A small waveform autoencoder, trained from scratch.
Model: waveform 16khz input, encoder arch transformer, encoder norm layernorm, encoder moe expert_choice, encoder num experts 8, encoder width 256, decoder norm batchnorm, decoder activation gelu, decoder widths [16, 32, 64, 128, 128, 128].
Training: nadamw at rate 0.00087, 4900 steps, batches of 128.
Data: trained on simulated modem signals in the audio band, 78125 training examples, 8.0 epochs.
Rows from block 3 of the decoder, named by matrix and row number. Each number is 128 + 32 x the weight over the matrix's rms, rounded and kept within 0 to 255. All counts start at 0.
# convs1: second width-7 conv (decoder.decb.0.1.convs.1.weight, 128x128x7), inputs 114-127, a 7 kernel for each
convs1.88 [122 116  99 101  98 111 108 109 140 116 138 130 127 123 154 133 139 107 154 137 142 148 115 130 102 135 118 131 158 136 158 138 194 138 188 120  97 113 105  84  91 104 107 109  94  98  95 104  95 180 105 155 109 155 105 152 122 169  57 153  94 188  88 106 102 133 102 131  93 129 121 187 129 164 130 180 121 113  99 163 129 122 175 170 113  66 138  78  88  82  88 120  99 109 107 116  89 124]
convs1.89 [ 74 112 122 163 141 129  87 126  66 130 140 116 107 128 104 128 144 138 135 194 174 127  92 127 167 124 119 144 121 180 135  62 147 123 102  95 126 122 164 140 164 149 167 123 151 142 150 124 177 132 162 146 160 111 160 103  98 132 184 132 147 102 127 163 107  65 117 178 155 160 103 131 164 163 137 137 163 167 201 106  97 168 170 145 121  89  68 158 110 177 127  42 144  30 156  84 162  70]
convs1.90 [172 124 149 130 113 119 130 138 167 132 149 133 151 142 100 190 133 161 111 155 136 115  98 132  86 123 136  84 102 165 130 180 146 164 166 143 149 162 158 144 160 117 104 128 105 108 111 111  95 179 123 128 115 127 149 143 158  78 113  76 131  64 124  66 117  43  91  40 109  84 144 143 169 160 169 159 179 114 145 131 122 134  95 126  63 131  64 159  84 120 126 138 112 131 127 149 119 114]
convs1.91 [114 166 138 183 108 170 118  98 139 135 116 133 127 115  78 111 131 132 111 176 166 130 121 135  99 130  76 132 175  87 162  83 120  99 126 152 144 162 170 147 149 159 156 155 169 132 144 157 137 114 109 119  90 126  79 138 140 135  87  80  95 121 132 149 138 127 116 116 168 137 111 140 187 170 202 108 185 150 111 154 111  53  98 106 133  80 147 112 152 102 133 115 171 101 170 103 172  93]
convs1.92 [177 176 194 179 155 141 145 111 109 152  83 149  88 141 123 116 199  93 128 112 156 159 104 152 131 167 140 190 182 129 197 142 204 115 142 120 166 130 189  44 132  62  85 101  89  92  78 103  88 194 179 145 159 121 129 109 222 177 255 153 168 165 143  94 146  99 114 102 172 111 202 202 202 201 198 190 208 160 179 147 255 141 255  96 179 112 167 120 126  98 136  93 110  90 161  86 103  82]
convs1.93 [126 110 108 115 124 141 132 122 103 128 104 135 147 115  76  88  83 170 129 119  73 127 148  93 129 101 142  89 145 113 138 160  60 141 122 145 135 119 129 138 127 133 109 138 118 133 104 141 115  86 170 104 172 108 133 116 201 159 196 146 110 138 129 117 152 113 173 114 191 141 153   0 117  66 115  34 133  97  85 134 193 175 127 157 124 133 125 114 140  80 147 133 162 124 136  94 162 114]
convs1.94 [118 127  98 114 118 128 120 108  88 113  92 119 105 100 162 128 159 159 151 125 152 121 146 122 134 128 133 119 128 122 122 129  76 145 120 122 132  96 126 111 130 102 123 114 135 114 121 110 121 145 165 133 160 165 150 140 131 131 152 127 127 119  93 121 138 149 150 123 146 106 157  94 134 108 136 104 143 122 114 130 127  85  93  93 136 103 139  96 131  86 129 137 152 120 143 112 157 139]
convs1.95 [168 190 152 172 122 179 153 106 155 149 149 131 188 130  37 157 106 227 108 195 127 149 144 164 143 199 165 197 107 168 132 195 113 152  86 165 165 166 203 136 189 140 115 137 116 120  99 116  81 151 100  96  92 126  97 142 170 255 185 180 132 159 105 127 130 181 142 163 192 170 141 142 151 116 155 142 199 180 122 163 188 143 154 176 135 172 179 234 180 182 194  72 118  68 131  75 122  74]
convs1.96 [140 141 119 138 149 151 145 175 104 133 133 131 134 152 167 185 111 158 163 102  81 110 105 114 125 143 146  98 180 169 153 168 179 142 151 118 144 105 138 149 139 109 103  98  88  87 110  83 123 129 112 129 118 142 160 159 161 124 163 130 199 188 220 123 100  87 102  94 109 112 164  91 153 208  88 163  76 121 167  76  42 161  80 175  84 122  82 154  97 131 117  92 120 121 120 119 116 114]
convs1.97 [104 112 123 116 127 116 132  91 114 122 130  87 170 103 112  43  87 144 154 163 168  89  88 144 114 122 108 125 190 101 140 140 110 112 137 168 142 159 141 173 124 167 134 120 125 144 111 116 127  76 116 105 101 121 121 160 163 164 145 112  63 178 110 124  60  85  87 146 145 164  93 152 105 234  99 142 127 128 107  89 116  90  26 153  97 109  61 196 155 139 146 148  79 135  86 146  79 142]
convs1.98 [ 99 123 115 142 128 142 115 148 130 156 117 163 144 146 131 144  91 104 133 102 110 137 121 149 129 138 182 137 147 163 147 215 165 197 111 129 132 143 155 135 164 103 155 135 152 131 166  93 156 129 148 100 142 158 199 154 120  57 116  77 102  64  76 136 113 118 159 133 183 182 167 124 130 164 110 171 156  83 158 168 213 162 106 165 100 121 128 237 122 181 155 103  88 119  96  97 102 118]
convs1.99 [147 135 150 111 131 128 158 156  99 169  97 141 119 162 126 104 132 170 170 159 119 113 132 131 157 119 129 106 103 124 103 148  74 121 106 149 156 155 120 144 126 132 111  91  81 111  76  99 132  67 103 117 108 131 133 166 144 126  88  69  82 120 134 169 153 191 168 150 147 181  82  98 128 200  41 148  69  24  48  78  69 104  54  81 136 166 107 146 162 120 108 117 163  96 142  71 143  91]
convs1.100 [136 149 138 164 134 174 159  84 166 101 151  99 172  83 208 140  84 148 123 125 133 120 145 123 114 116 107 113 175 126 137 151  69 149 156 163 121 168 119 167 106 178 103 167 117 146 109 161 122 103 127 157 136 145  74 159 117 185 113 161  57 193 118 129 129 116 122 127 167 149 195 119 123 141 187  92 189 119  75  51  83  75 136 145 146 122 170 127 157 117 158 146 108 160  92 133 102 154]
convs1.101 [167 152 135 146 131 151 148 134  77 147 104 142  95 126 105 140 138 175 152 145 176 164 186 147 138 123 114 139 142 188 166 129 150 145 176 172 190 166 188 164 180 167 154 144 146 141 149 150 139 142 172 126 176 135 174  91 136  65 124  41  92   1 133 162 153 179 127 169 141 101  55 133 135 124 155 136 170  93  76  94 106  64  74 118 151 177 147 159 166 178 117 121 159 115 149  91 156  89]
convs1.102 [114  95 114  98 109 121 122 103 103 125  95 126 108 101  27  85 103 115  74  54  69 126 139 121 106 137 101 133 110  83 152 151 104  85 151 119 105  86 108  95 108 111 113 124 144 102 117 120 118  86 120 110 140  94  89 130 168 141 142  96 106 117 144 138 141 148 138 134 136 111  91  53  67  88 108  65 110 133 100 168 171 126 108 110 156 151 125 119  89 145 112 130 143 119 133 109 133 124]
convs1.103 [120 134 112 139 107 124  99 142 189 102 189  96 174 122 144 141 121  86  82  96  94 110  85 127  92 121  99 112 120 126 102  95 152  88 153  97 119 131 122 115 120 116  92 133  80 124  97 122  93 131  81  88  83  61 114  97 110 117  67 169 139 161 149 132 117  81  93  58  83  88 119 111 108 126  93 121  81 112 141 128  49 136  79 120 125 104 104 122 105 102 116  60 110  84 124 101 110  92]
convs1.104 [100 149  83 106  69 132 112 101 107 125  92 125 103 119 188 123 146 137 173 153 117 136 125 134 114 145 128 139 165 150 175 144 122 126 106 176 135 170 118 181 137 138 145 133 164 155 141 148 146 121 138 102 143 125 138 132 130 182 149 121 112  94 114 113 132 178 164 119 157  99  83 109  80  81  59  93  83 100  60 136 178 157 167 150 107 105 130 148 149  99  74 156 163 114 144 102 167 128]
convs1.105 [123  81 136 132 146 102 101 123  63 107 121 102  87 105 122 100 111 142 151 210 165 124 123 114 144 117 123 133 127 163 119 145 177 126 150  62  57  39  66  70 105  82 146 117 123 145 118 126 126 108 199 110 212 102 223 108 123  83 116 143 141 103 151 102 104  83 159 167 162 136 182 151 194 159 173 143 139  74 170  67 132 162 102 144 107 104  72 113 146 171 131 131  73 139 102 184  65 132]
convs1.106 [106 132 136 138 151 120 120 135 179 122 132 131 137 122 207 109 152  69  66  58  67  98 114 100 147 114 143 131 207 129 183 144 102 135 155 150  90 133  88 140 103 180 126 140 145 124 130 159 121  86 179 116 154 111  82 114 112 150 147 173 112 144 112 169 123 120  97  76 122  87 164 130 126 101 178  92 137 204 170 116 158  70 145  86 146 132 127  65 125  80 130 118 121 117 119 146 133 142]
convs1.107 [ 75 131  60 111 107  90  77 177 146 176  89 194 111 186 116 183 157 137  44 113  99 135 148 129 148 127 145 124 151  88 117 108 147 172 140 125 109 140  92  79  64  62  98 147 125 133 122 136 127 109 165 138 180 136  93 120  97  38 122 104 165  64 162 179 136 142  92  96 107  83 110 105  55 103  46 108  44 202 236 123 164  22 224  57 126 211 148 108  44 120 133 131 136 150 150 119 138 120]
convs1.108 [139 133 138 148 145 140 142  94 126 129 113 116 125 112  68 110 191 143 160 123 201 159 152 156 156 119 121 119 131 135 125 131 130 142 121 155 120 138 121 124  89 126 136 146 143 147 139 159 170 141 161 150 155 163 166 139 121 114 143  76 111 178 118 169 175 167 150 153 124  85  84 102 113 181 144 118 219 108 170 129  94  91 120  85 158 145 175 183 145 110 121 157 120 152 134 121 121 141]
convs1.109 [122 145 102 165 139 177 122 144  54 138  85 150  72 149 118  68 128 128 206  59 194 175 171 149 147 142 144 141  67 113 119 103 140 181 133 150 146 117 170 128 176 142 111  89 109  71 114  93 139 161  69 166 120 125 130 125  62  74  65  62 112  36 139 115 123 125 103 138 125  93 182 130 168 121 159 129 163 116 191  96 165 138 128  77 147 141 167 133 125 168 174  38 149  54 151  90 155  91]
convs1.110 [144 131 136 133 137 130 130 141 155 133 152 140 145 143 106 115 135 123 121 144 114 137 161 135 154 133 154 135 100 108 112 114 107 109 106 144 139 147 140 144 136 150 112 104 102 107 103  98 100 107 103  69 108  77 110  67 166 150 131 131 151 134 160 149 140 143 133 139 135 150  74 101  99 104  97 120  86 142 135 159 142 155 175 149 144 138 147 135 136 150 141  95  96  94  99 101  91 102]
convs1.111 [115 115 120 173 134 143 122 149 116 158 134 162 131 139  54  85 117 121 117  77 154 133 141 114 139 120 129 115 139  94 133 184 143 176 140 166 145 154 170 169 138 180 109 155 124 140 115 151 120 118  79 131  60 132  68 147 155 129 165 171 136 151 120 142 129 113 117 167 127 143  65  67  45  83  50  96 131 147 218 211 255 218 187 169  95 180  93 115  65  98 123 165 186 180 189 171 175 154]
convs1.112 [152 119 170  92 163 115 162 107 107 121 111 136 114 107 166 106  44  93  46 145  34 128 149 136 133 116 128 152 123  84  94  87  77 114 121 147 132 101 104 123 116 131 110  85 126 110 111 113 101  75 123  93 128 102 100 108 141 165 113 170 114 195 133 138 133 164 158 174 150 157 190 124 187  93 181 104 121 130  33  67 121 135 165 126 154 120 132  59 142 128 154 193  86 194  70 189  86 181]
convs1.113 [129 131 120 119 130 124 130 122 184 119 149 130 153 127 138 115 164 125 135 124 136 139 145 136  99 119 125 114 124 102 139 101 122 155 143 104 109 101 102  94 103  88 121 110 113 100 120  96 120 104  79  88  96 133 132 125 114  86 118  82 141 175  99 164 130 197 129 110 106 115 134 123 141 144 154 138 139  84 134 116 108  68 132 120 157 176 144 138 121 117 114 149 103 140 104 104  98 108]
convs1.114 [117 131 117 113 128 131 130 108  83 145 108 152 109 136 122  81 129 151 169 139 152 134 153 116 145 121 161 134 107 127 125 141 108 147 125 146 123 117 117 146 128 129 137  98 152 120 138 119 141 136 155 116 138 129 127 110 159 145 147 129 127 131 124 122 125 149 152 162 158 163 134 165 134 109 114 166 131 112 106 118 193 152 139 169 119 116  92 116 119 147 116 141 152 124 129 127 153 143]
convs1.115 [138 130 154 103 151 103 156 135 154 102 124 123 110 122 224 195 163 149 108 109  70 136 141 140 149 160 126 133 147 125 154 175 112 144 110 169 132 171 123 160 134 139 128 144 101 116 122 132 141  88 142 155 147 126 154 179 126 168 141 134 153 107 121  95 105 133  72 121 117 163 226 125 177 110 162  66 132 145  82 208 131 109 192 129  88 147 129 127 102 150 138 187 182 180 165 149 188 132]
convs1.116 [ 90 114 114 133 116 113 117 126 128 148 112 150 114 134  90 134 133  98 124  62 155 131 120 119 112 132 102 136 127 122 122 147 114 120 136 125 127 121 133 118 135 119 156 184 168 171 170 165 167 101 136 157 144 154 126 145 121 112 151 118 105 115 111 136 142 151 133 169 149 162  93 144  65 136 104  97 143  82 117 134 117  74  91  74 114 150 121 144 130 116 133 130 144 120 146  87 158  75]
convs1.117 [132 133 134 111 129 123 131 113 122 127 114 107 145 116 172 143 133 170 148 184 154 136 122 151 124 147 121 158 169 109 191 125 105 122 133 141 163 138 154 132 141 132 161 124 153 126 151 134 160 116 131 125 130 162 134 171  89 121  96  91  74 120  59 131 115 138 148 114 159 127 162  48 169 113 138  78 135  91  36 105  66 117  70 142 142  89 118 132 139 102 123 143 156 129 166 104 159 115]
convs1.118 [115  88 134 150 140 124  90 135  66 126 106 149  91 118  72  88  52 118 118 111 128 161 108 128 112 129 106 134 148  95 141 141 170 112 145  90 110  77 119 102 113  92  98 105 109  99  99  95  90 106 135 119 129  84 105 113 152 134 124 144 119 150 117 120 126  88 142 160 181 148 139 123 118 149 111 158 134  88 152 111 154 132 125 100 155  91 106  70 106 132 170  90 151 124 159 126 124 113]
convs1.119 [131 130 136 175 157 143 132 181  78 142 119 140 115 146 109 107  90 102 133 141 172 141 145 138 156 134 148 127 125 109 118 122 122 171 135 128 163 144 147 141 128 133 155 126 139 139 159 130 144 108 132 158 125 158 118 132 116  65 173 124 170 110 127 138 139  93 173 156 210 130 115 143  98 142  86 156  86 154 127 117  81 177 143 134 159 168 122 134 126 153 144 134 138 140 128 133 129 132]
convs1.120 [129  80 132  85 141  86 150 108  90 139 115 124 112 114  60 109 140 137 157 131 174 118 130 117 122 110 127 114 113 124  98 121 115 157 140 113  75 105  87 113  72 105 113 121 126 135 123 120 128 133 143 113 118 138 165 122 179 123 172 142 131 175 156 130 123 129 157 149 144 137 118 135  95 133  83 139 130 101 164 141 150 167 128 172 123 119  99 163 118 124 125 179  99 172 101 170  96 172]